Weights of a small contrastive image-text model.
Model: 7.37M parameters, 64-pixel images, encoder arch caformer, encoder norm layernorm_no_bias, encoder activation swiglu, encoder patch size [4, 4], encoder depths [2, 5, 5], encoder widths [48, 96, 192], text encoder norm layernorm, text encoder activation gelu.
Training: soap at rate 0.0033, 17400 steps, batches of 256.
Rows from block 3 of the text encoder of a small contrastive image-text model, named by matrix and row number. Rows with one number belong to one neuron. Each number is 128 + 24 x the weight over its row's rms, rounded and kept within 0 to 255. All counts start at 0. Numbers have three digits each.
Before each neuron's rows are labels from the 100 texts, of 14848, where the neuron reaches its highest value: "fires on" is the input token at the peak. Only what is clearly more common there than usual is listed. The data: drawn small creatures on textured ground. In brackets: how many of the 100, against the usual share in percent.
# fc1: MLP up (text_encoder.blocks.3.mlp.fc1.weight, 1024x256), inputs 0-127
# fc2: MLP down (text_encoder.blocks.3.mlp.fc2.weight, 256x1024, transposed), outputs 0-127

fires on: "f" (100 vs 1.7)
fc1.219:127090115146106066136123128050096136144133114134136142115082121127174129136127148156138122126117100118119128131128122168123178118114122122128163139153145103123115106112187130158083138115117096152107131128141133122107142176106071137082123117138128126127128129143145123153098133139113122165098162096108084135141127136123089175158084072123092158120102103111070146143123131141144165134094
fc2.219:127116140155037131122097148129122155149227151109145184144118126115126142123105099152144144131094136116141125127126128155158140121165133123143128151140111127126124111128129134175132099150105107128080129103123129131165113140132116137136141159111143151106138088130157135116115144115126094131133135092133093118161108141098126110145138127114108141069110120127000124107049105126163156154111

fires on: "o" (100 vs 2.8)
fc1.204:105127141135111088131061099080109126132131129143130136135095104119148124154208123112150153106125149162140121152132135107160158141121103132120102132146046110127115111156151137148148152166137085115119120192065122142111095126126128087132131147105141111138137118105162128128128135140118178119120124141081128127152112122114090102099146133098153119129085121124140133117154072099149094158114
fc2.204:141114170115077145084133078148174095143144126113144120148178121145143137084128157140089186158130120101136149114165126123112127133128133106157152107124157087126147133103090123211107144143145168132150115132127130109115157129127122117120096147153187166139124090118111101136124127118089126131170132131174151142104148129121098125180150113115104125115117105127183139132127165106132163166112

fires on: "o" (100 vs 2.8)
fc1.173:127143062120132107140132135123113117106119151127099130121129156141080109107135113093134109133120173083101099107087085109101137144155154129128083172052093122140128164123189197119098144131132123125116136146123111157135133148132097127135157119132145122143099135130141103095132166064132141126096128157056129135120149140135145135129123081135154094089135100160130118113151147120118116139124
fc2.173:091151088076155120148164059134105161125171112134117124115109130127111085136123123042124185121122180138130120141097122110132129113127147152142144127137138104096064117128124112184124164120147127130162155138145121132130126136145136136159130134135088169106107108147130125089124140160122126147095126218153119128149139185122135188127145144123146128078118137143193127113126122132126139202194

fires on: "f" (100 vs 1.7)
fc1.536:147124128125125126176127135139123146132141046128109125162143146106136140110126137147133110135097100129148129126132122182173209137164131122111124121114111124128118101109144161156129131155129143129121154149132124149119130146152089150119198150131101128132122134150153105131155138135139135087100142112173074126127128181071154093167121082128112135148105134149047206135082104128083131174128
fc2.536:115125130175084099154123154124107166137197129108128157143152121119127137111129116171136109128073130106134135127119116131146150122149141117129126138126130125136128125113131128135172107163129122137084167120174140142153128148106123127133129140098150164129131103118138139132138131137162128116155099093118094085134058135111132102142142117129104152097107131128000138129079106121137144221127

fires on: "f" (100 vs 1.7)
fc1.523:144128110184144124145119171128091147155181124148132132169126136152171113130120125165110107105101156143156150126138090177127174127108122127106128114127132114116126125150136120106151129148102122140118132134148160097163155165107125132125121109156148093120117106116133098124152126133134137091094141131129097135124121142101133115118117085086119155138091134169088143139140101140124157168096
fc2.523:141107131145023123147124175119153159130203147103142175136125136128165139125119120150140141120107130109131130127128130136161128145134160118120114129130125133152102078107138136186127097144114128127111152124142122113146125111107131157132150145103160160117135105126160129126116134128156097136131123110143097099136106133097129121140122118126123143084111121116000136138052118124149170188121

fires on: "o" (100 vs 2.8)
fc1.56:119125117101165140142108125154116113127118082118117106132155133130143140137117093140142129155123143107135126164097139167141118142131086092118123045126124113087144150099110140141154110133137102165101108102174132062145087137161124136112140126129125178128161123105111132114149140141114139120127104066149129144135105126122127116119127119112139149126127128124144125137129150133086083193182
fc2.56:122100160160201131133116128114158135195081094113143155084138139121167127141071126113162127136086092068128104138142145112124129122128090150099114136111141170133128146132128140214176126132127125149128096128160105117188127147118119124139122110101136108154106149128139109161139126124186139079104131102160112149084098116146094152119155126111116151117125133145152167175150121106132126185120

fires on: "f" (100 vs 1.7)
fc1.20:139136137092120158098144110093143169148130101112106210102138141115213145106127105095126131146094146134125141116120132139149162076120172126121185191127128126132115102083145136166134109133110088146127130099069102115113129132111130102145128170076133128125155046141129152102127143111124137135152145108145117096123099097098089140149128081132125092134111104083102125104120125173124126146101
fc2.20:101095153120114115113122078126111140161139150131138157151127130128099183111116132121121220099125062140134157118122125133086123100145128137127168173126142148086106116125123164223152140115129143149128126155071118128150085116125120132129157171116114167118112052118131074101104134111140128112137164094139127122135102134119118185132112147126086124157112053106158111109132138124164099137100

fires on: "o" (100 vs 2.8)
fc1.463:204115123092111139135136152143109130121084098119141082170115146116130130143142125170105118122088170082091113152125148131180127158113083134125110090125123117140164164114101142126128127124100090133138127142165095091099125162130118121101129128140128090087139134119128149150137158125121105068125117125180126135147119063138132172111117105076110148130094146122138154122134172105113109133152
fc2.463:132106128093143135124106091120152116147103093117125097097124138131169127101095152110156228139127139118123113146131159115161128134096068136094116122119140129105123134122144126128126074139131132108129113114148074120155133117137097131136121118105137136119096158110135115126155114126145083134091170078122115166109114152148109153118139124082123134114131131129132132107127131129157132194127

fires on: "f" (100 vs 1.7)
fc1.135:143174105179159126119091178094107111154143126156121167130119133124135092152137082151123121115102121112124158114149070202173160116121149103102126088132103097123115158103146120083167129153123125139108101129117130091129076159140122145163094119134125108152106128078138099140133132147136132080138135128100093149142113128110099101105079112083162121123107096120085088131130106136152087169139
fc2.135:137137131146010137126111139125152145125209112111137160159117137097134151144101125164128147117099129120150149124121138151121126128128129131123138135120126143131093082134124127221107093149121129127131152065159144113133137085084142135129138154087162141109129087104146140121116160127135100129161116093150103114166112140119118121158127128107104136096114104095000124124038130128147153166123